config.yaml
image_size: 64
crop_scale_min: 0.8
vocab_size: 39
text_encoder_norm: "rmsnorm"
text_encoder_activation: "gelu"
text_encoder_head_dim: 32
text_encoder_qk_norm: false
text_encoder_layer_scale_init: 0.1
residual_init: "none"
beta2: 0.95
lr: 0.0021
max_precond_dim: 1536
Rows from block 4 of the text encoder, named by matrix and row number. Rows with one number belong to one neuron. Each number is 200 + 40 x the weight over its row's rms, rounded and kept within 0 to 999. All counts start at 0.
# fc1: MLP up (text_encoder.blocks.4.mlp.fc1.weight, 576x192), inputs 96-191
# fc2: MLP down (text_encoder.blocks.4.mlp.fc2.weight, 192x576, transposed), outputs 96-191
fc1.444,203,283,130,201,228,189,208,220,215,256,150,191,197,170,213,189,183,203,65,169,201,174,275,167,226,176,187,225,230,151,252,256,209,102,176,138,200,294,157,250,211,168,123,200,241,145,201,221,171,199,199,275,241,234,197,227,131,156,228,206,248,220,122,124,152,144,136,199,220,238,199,188,164,110,206,176,232,223,238,187,146,202,208,243,261,231,201,181,203,195,200,165,211,219,252,210
fc2.444,173,129,256,213,159,189,161,176,191,142,285,243,206,267,199,219,224,201,300,227,158,222,123,227,203,195,206,169,182,228,186,148,184,310,213,303,181,117,193,190,195,212,240,205,161,263,136,181,243,185,204,122,137,152,180,172,269,249,132,197,188,144,248,255,209,224,259,188,179,185,210,220,284,263,146,188,187,153,158,242,237,201,220,173,119,179,180,253,174,185,182,266,155,195,183,198
fc1.445,202,218,279,166,184,279,191,198,211,241,231,146,233,202,189,258,240,209,142,241,192,142,141,260,211,136,117,163,223,195,239,210,201,162,156,198,157,150,177,178,207,201,229,235,267,245,185,241,209,179,163,206,218,263,111,219,228,224,265,217,211,142,218,186,153,245,255,239,204,248,205,177,206,167,269,277,256,261,202,203,213,187,166,262,270,245,163,196,213,174,162,192,201,201,198,101
fc2.445,184,190,125,189,156,206,197,220,176,148,176,247,154,230,207,148,145,210,210,195,175,202,245,145,180,259,281,243,203,191,193,157,185,225,213,191,221,209,246,208,157,235,170,161,127,182,222,166,172,275,226,217,217,168,287,198,200,170,216,266,233,238,197,212,220,139,176,173,209,123,195,167,164,212,159,158,142,133,202,218,203,214,179,137,137,140,237,180,209,204,231,192,194,175,220,301
fc1.446,211,210,246,182,149,184,236,206,205,176,179,187,145,219,220,159,208,273,188,182,226,246,165,166,171,214,208,172,167,197,201,185,214,215,153,254,187,229,163,237,162,245,182,188,142,253,233,177,186,125,255,180,216,188,209,117,158,199,139,151,198,264,125,246,273,276,252,219,193,194,181,156,184,180,163,199,266,261,253,241,287,223,204,165,188,255,204,158,233,205,219,208,204,226,173,220
fc2.446,181,146,192,218,229,209,198,216,199,240,214,206,269,174,133,206,177,215,201,252,205,164,208,219,212,195,248,210,230,188,193,198,185,154,240,186,197,220,260,206,208,197,203,232,258,164,178,210,228,253,178,211,173,274,200,269,242,183,239,238,221,118,242,136,178,144,189,176,204,160,178,266,189,203,231,221,160,147,158,154,136,141,231,227,227,162,114,207,184,282,206,172,197,193,219,146
fc1.447,227,178,230,189,172,214,215,167,182,145,147,155,215,167,291,200,153,138,211,152,132,223,191,251,224,169,146,209,196,241,195,165,183,240,265,156,214,243,192,157,176,244,190,203,271,219,159,248,202,181,229,173,159,277,232,218,173,278,212,236,217,167,216,165,200,155,165,199,168,206,218,198,133,249,224,181,227,166,171,208,199,177,152,206,214,179,180,216,220,194,219,118,257,183,213,236
fc2.447,224,259,169,192,185,149,152,149,230,271,249,205,195,202,193,206,207,186,232,179,236,183,134,85,240,195,117,242,186,172,184,252,214,188,147,221,213,186,193,256,266,175,222,211,139,200,222,167,186,198,170,204,238,166,162,138,247,71,124,195,165,231,184,233,257,275,138,271,195,194,234,236,203,143,218,208,220,297,146,258,209,227,174,172,212,238,188,164,164,226,211,236,166,135,196,220
fc1.448,188,239,259,242,208,211,221,220,159,176,190,135,217,128,146,242,221,183,177,156,193,196,204,179,209,147,171,170,216,130,272,207,252,164,176,236,129,226,215,231,224,190,238,236,240,193,199,236,271,189,119,163,285,166,196,246,172,213,200,202,218,154,205,228,216,284,240,224,206,209,171,152,201,264,171,211,126,245,221,219,217,216,198,209,201,190,215,111,182,169,175,268,218,242,145,173
fc2.448,178,176,176,180,160,188,157,214,257,203,130,230,171,243,210,172,160,196,208,239,178,241,177,208,167,180,204,252,178,251,125,188,189,253,201,176,262,158,192,48,192,247,76,226,177,172,247,196,205,195,287,216,109,208,179,190,271,193,154,170,192,198,187,141,185,161,182,171,175,159,209,224,168,177,224,228,197,181,229,238,132,170,184,236,182,186,176,214,265,211,185,178,216,137,237,206
fc1.449,188,198,139,204,239,153,195,251,292,161,256,179,196,221,230,155,209,226,286,294,176,184,147,166,194,198,238,209,244,166,224,164,181,267,241,174,141,184,230,191,182,169,239,195,191,176,220,255,264,259,161,181,205,237,206,177,175,209,230,192,196,154,184,209,227,242,230,203,241,145,148,193,175,146,211,176,140,188,138,169,207,248,201,208,195,234,213,202,216,193,133,253,205,207,126,260
fc2.449,204,215,228,244,157,233,270,213,168,231,144,218,187,162,194,248,202,192,137,127,195,207,234,217,160,179,166,313,187,235,172,207,184,130,224,201,250,187,115,233,207,183,241,187,213,225,206,134,168,74,215,176,231,177,169,199,260,200,210,195,182,243,193,109,184,145,175,223,261,271,249,211,277,220,228,223,292,189,258,257,161,172,239,203,189,165,188,189,179,207,179,161,176,178,204,141
fc1.450,200,165,133,192,200,197,179,172,201,182,194,194,142,188,197,190,211,208,175,173,213,167,128,150,264,299,217,224,168,215,281,147,192,261,234,186,111,213,184,160,219,206,236,130,96,246,222,242,221,206,297,229,160,190,260,175,233,188,138,215,222,234,189,157,254,230,193,206,207,177,185,191,184,188,188,239,189,240,166,208,189,254,221,169,177,208,207,257,213,190,215,268,171,150,182,130
fc2.450,188,203,241,217,226,199,217,207,159,209,228,224,274,213,198,189,175,204,220,196,184,214,230,234,115,154,209,222,251,153,149,225,180,172,172,212,274,185,192,266,175,229,179,267,266,135,179,145,233,196,134,183,216,205,131,206,163,191,296,209,207,171,211,203,166,160,193,179,207,227,189,176,221,198,189,186,189,169,208,188,226,175,211,188,195,195,171,162,149,224,190,134,221,240,195,225
fc1.451,248,260,246,204,283,219,172,227,183,131,288,157,243,193,169,140,135,202,267,270,192,210,184,176,195,183,251,219,243,286,225,190,199,342,145,119,142,226,192,232,212,226,191,186,184,122,197,242,157,147,245,77,175,215,170,188,138,219,161,218,156,148,169,202,238,172,230,252,185,195,203,207,204,208,215,219,192,204,202,261,236,167,211,216,205,220,245,208,220,165,158,124,222,212,202,187
fc2.451,156,125,171,172,139,195,242,185,212,243,117,226,163,232,209,279,223,223,139,160,225,220,203,228,217,239,130,183,167,120,183,234,155,59,248,306,215,195,200,159,169,209,191,205,213,270,202,139,264,227,159,265,175,215,251,251,239,171,215,207,218,228,192,177,201,219,194,173,221,207,198,183,159,204,158,182,189,205,201,126,151,193,183,188,192,232,151,172,186,212,212,238,149,178,202,179
fc1.452,144,116,272,196,208,234,272,200,149,206,142,166,196,165,167,217,152,200,270,158,174,248,125,207,157,227,195,230,219,199,187,178,239,207,169,200,191,207,214,153,189,228,158,229,189,241,161,200,202,124,159,157,181,141,185,198,295,211,254,164,191,283,258,207,222,282,207,228,190,258,191,181,230,122,229,135,194,210,201,230,231,225,181,240,200,198,220,173,157,264,200,227,222,90,262,189
fc2.452,243,271,128,219,201,210,120,192,245,235,202,216,242,242,206,179,227,203,110,258,196,172,279,195,242,179,169,186,213,215,206,230,180,203,236,173,234,178,167,260,229,188,232,137,226,137,195,199,178,295,249,234,228,275,202,216,41,144,174,217,253,124,149,177,200,157,181,178,211,146,199,252,200,264,182,253,231,187,215,199,151,204,224,146,181,186,186,227,272,168,266,227,191,274,154,232
fc1.453,213,194,150,185,210,229,261,213,210,193,65,116,221,194,235,216,302,192,226,203,199,266,274,138,129,134,196,206,228,212,225,315,209,191,272,232,185,245,172,210,212,237,204,150,322,261,201,247,251,222,221,237,172,162,167,185,191,212,230,223,198,189,165,201,212,170,265,205,212,226,224,139,189,312,227,167,232,135,132,221,251,216,200,236,213,237,201,229,203,216,187,178,205,248,243,133
fc2.453,194,186,229,217,190,184,112,211,204,213,322,297,184,179,166,177,129,235,179,182,207,143,114,237,248,226,186,210,185,180,193,112,158,226,148,156,204,147,193,201,228,146,213,249,78,175,213,132,115,185,203,189,221,225,232,181,195,173,175,194,186,183,214,206,195,220,115,176,186,180,186,265,181,92,212,227,151,236,274,129,150,160,182,151,181,169,203,176,191,222,205,212,205,144,162,219
fc1.454,188,256,251,229,128,212,221,207,227,223,287,228,171,208,202,175,222,205,258,194,200,145,161,205,172,240,188,230,186,195,219,192,187,180,198,172,202,163,167,194,184,266,238,206,163,241,212,175,155,227,210,166,199,176,128,216,162,169,205,205,186,168,176,184,175,197,189,191,207,218,170,275,219,187,226,278,244,194,140,202,260,153,246,239,180,209,216,284,117,229,229,254,185,298,202,61
fc2.454,228,136,167,202,269,199,213,209,161,210,93,177,243,191,173,249,206,177,126,174,175,216,221,229,254,193,154,161,210,190,196,217,249,211,186,219,173,209,206,203,209,157,165,202,215,188,202,210,247,181,196,225,190,193,259,211,229,258,222,166,238,220,204,205,249,198,213,211,209,149,211,128,184,193,172,129,185,223,251,168,143,225,188,183,185,222,161,121,280,200,209,163,245,81,188,307
fc1.455,176,159,226,230,162,211,252,227,196,159,195,220,219,188,208,226,231,203,273,201,194,166,207,201,232,153,206,175,243,232,178,226,202,254,273,182,201,265,244,190,192,210,187,228,156,184,158,211,295,230,197,175,187,162,275,237,197,243,286,239,194,201,207,149,161,137,199,242,175,254,190,189,230,241,183,215,200,151,169,273,184,229,187,137,157,204,271,195,250,193,186,230,180,206,148,203
fc2.455,289,249,177,229,243,179,135,210,188,265,185,198,201,174,231,218,188,220,180,164,188,254,170,184,214,224,166,214,126,168,195,251,203,161,170,217,235,161,118,202,240,165,229,199,279,227,201,148,110,142,180,213,146,242,133,153,224,210,83,217,198,226,197,191,200,238,189,232,212,202,222,237,172,192,204,160,196,264,226,149,205,208,217,232,204,195,158,171,156,217,247,188,199,167,199,186
fc1.456,265,170,170,222,190,197,232,217,231,231,123,213,151,201,141,191,252,190,158,279,167,137,230,182,167,221,233,224,188,209,179,190,195,343,198,218,190,195,200,216,203,305,201,262,268,200,180,195,186,246,196,146,179,186,213,218,161,153,368,234,207,299,174,160,148,211,210,170,202,213,195,195,165,191,225,281,233,193,255,170,181,205,187,175,235,194,232,223,206,223,186,165,189,220,286,203
fc2.456,159,187,223,209,163,217,141,208,151,194,259,222,262,182,241,171,157,209,266,102,212,232,193,219,248,190,189,192,219,197,218,214,191,76,199,203,205,213,208,198,192,119,188,174,135,200,219,201,235,145,180,263,209,213,192,151,228,272,20,158,212,119,199,218,226,213,167,256,205,151,173,220,233,189,192,122,179,218,149,227,209,216,220,206,179,233,191,178,206,182,173,228,210,173,111,182
fc1.457,228,201,215,189,234,180,238,244,242,169,242,210,175,180,219,166,178,259,244,199,176,170,210,178,183,217,203,231,214,199,183,207,166,240,216,173,116,173,115,205,260,237,250,183,259,196,215,198,207,249,251,200,172,209,217,195,271,152,199,159,178,181,137,218,143,193,162,122,239,124,232,189,173,118,207,248,193,169,175,214,202,202,252,240,160,241,199,234,252,246,169,227,200,138,192,223
fc2.457,209,220,150,213,101,227,175,161,167,154,133,171,212,189,216,248,156,213,160,164,182,249,159,252,188,181,246,189,243,263,186,196,199,139,255,171,246,204,186,226,200,158,187,190,155,216,125,196,255,141,171,192,166,239,169,133,141,241,197,208,199,216,174,158,216,191,234,255,173,257,136,211,216,272,210,178,211,226,217,166,188,247,208,171,232,125,158,185,209,201,200,226,185,208,171,136
fc1.458,197,181,215,248,180,159,221,217,253,174,205,167,250,168,258,114,241,246,145,196,270,198,202,198,222,238,178,185,176,284,154,237,186,188,176,270,172,149,144,183,193,249,200,185,177,193,226,195,289,249,227,94,220,233,196,144,214,177,208,156,248,212,218,151,192,255,175,177,255,152,252,222,183,132,172,210,158,174,137,271,261,229,179,197,159,218,167,196,182,167,200,215,228,208,306,198
fc2.458,189,148,197,192,182,207,129,246,185,217,209,224,176,150,138,290,220,207,223,231,202,198,156,183,219,232,245,164,198,188,218,144,247,237,266,148,252,232,180,153,203,144,148,194,194,200,248,182,188,176,126,262,174,105,169,230,153,241,248,193,178,187,190,203,232,106,234,228,194,263,174,202,164,291,215,173,225,180,266,162,180,178,254,236,226,183,229,204,251,218,221,236,244,185,132,172
fc1.459,276,223,139,159,145,183,185,205,227,174,196,200,205,207,183,272,231,173,213,180,106,219,188,179,255,178,146,241,207,227,214,223,200,129,246,120,196,198,197,218,176,136,200,190,204,234,209,304,141,209,192,245,184,243,251,97,175,96,170,217,207,252,228,274,166,242,239,180,236,282,197,241,192,178,206,239,223,186,155,245,245,182,257,210,120,282,256,233,163,213,182,170,175,225,170,257
fc2.459,231,232,197,200,215,188,214,204,157,216,156,177,189,180,160,205,151,220,209,192,206,155,217,125,288,169,181,215,158,203,201,229,215,176,174,188,228,207,131,190,224,138,309,149,219,233,218,204,198,218,172,166,200,267,253,146,138,204,139,219,203,227,141,191,234,179,236,193,182,285,166,152,229,205,254,177,206,254,141,217,203,196,158,193,105,229,240,118,197,182,199,223,225,174,151,290
fc1.460,106,170,249,207,155,243,183,295,175,171,168,156,161,199,170,179,208,212,163,206,240,191,202,268,155,179,171,182,226,164,195,243,222,226,245,178,221,203,228,128,169,241,192,165,206,152,181,179,201,208,204,260,207,160,209,276,220,164,217,149,219,155,282,198,188,305,198,264,243,111,184,208,188,174,223,149,174,210,257,240,219,211,152,180,185,197,199,293,213,227,145,200,200,148,139,185
fc2.460,152,193,133,183,277,227,280,186,224,159,249,210,220,140,262,153,203,204,182,195,221,188,196,41,233,203,199,210,162,233,202,166,215,243,165,178,166,241,167,188,226,186,151,237,198,234,202,182,192,210,165,212,231,191,213,180,118,262,208,256,231,233,133,183,204,199,227,259,150,200,167,134,223,212,256,171,184,196,267,173,199,219,199,298,190,196,204,126,275,178,212,253,256,213,200,205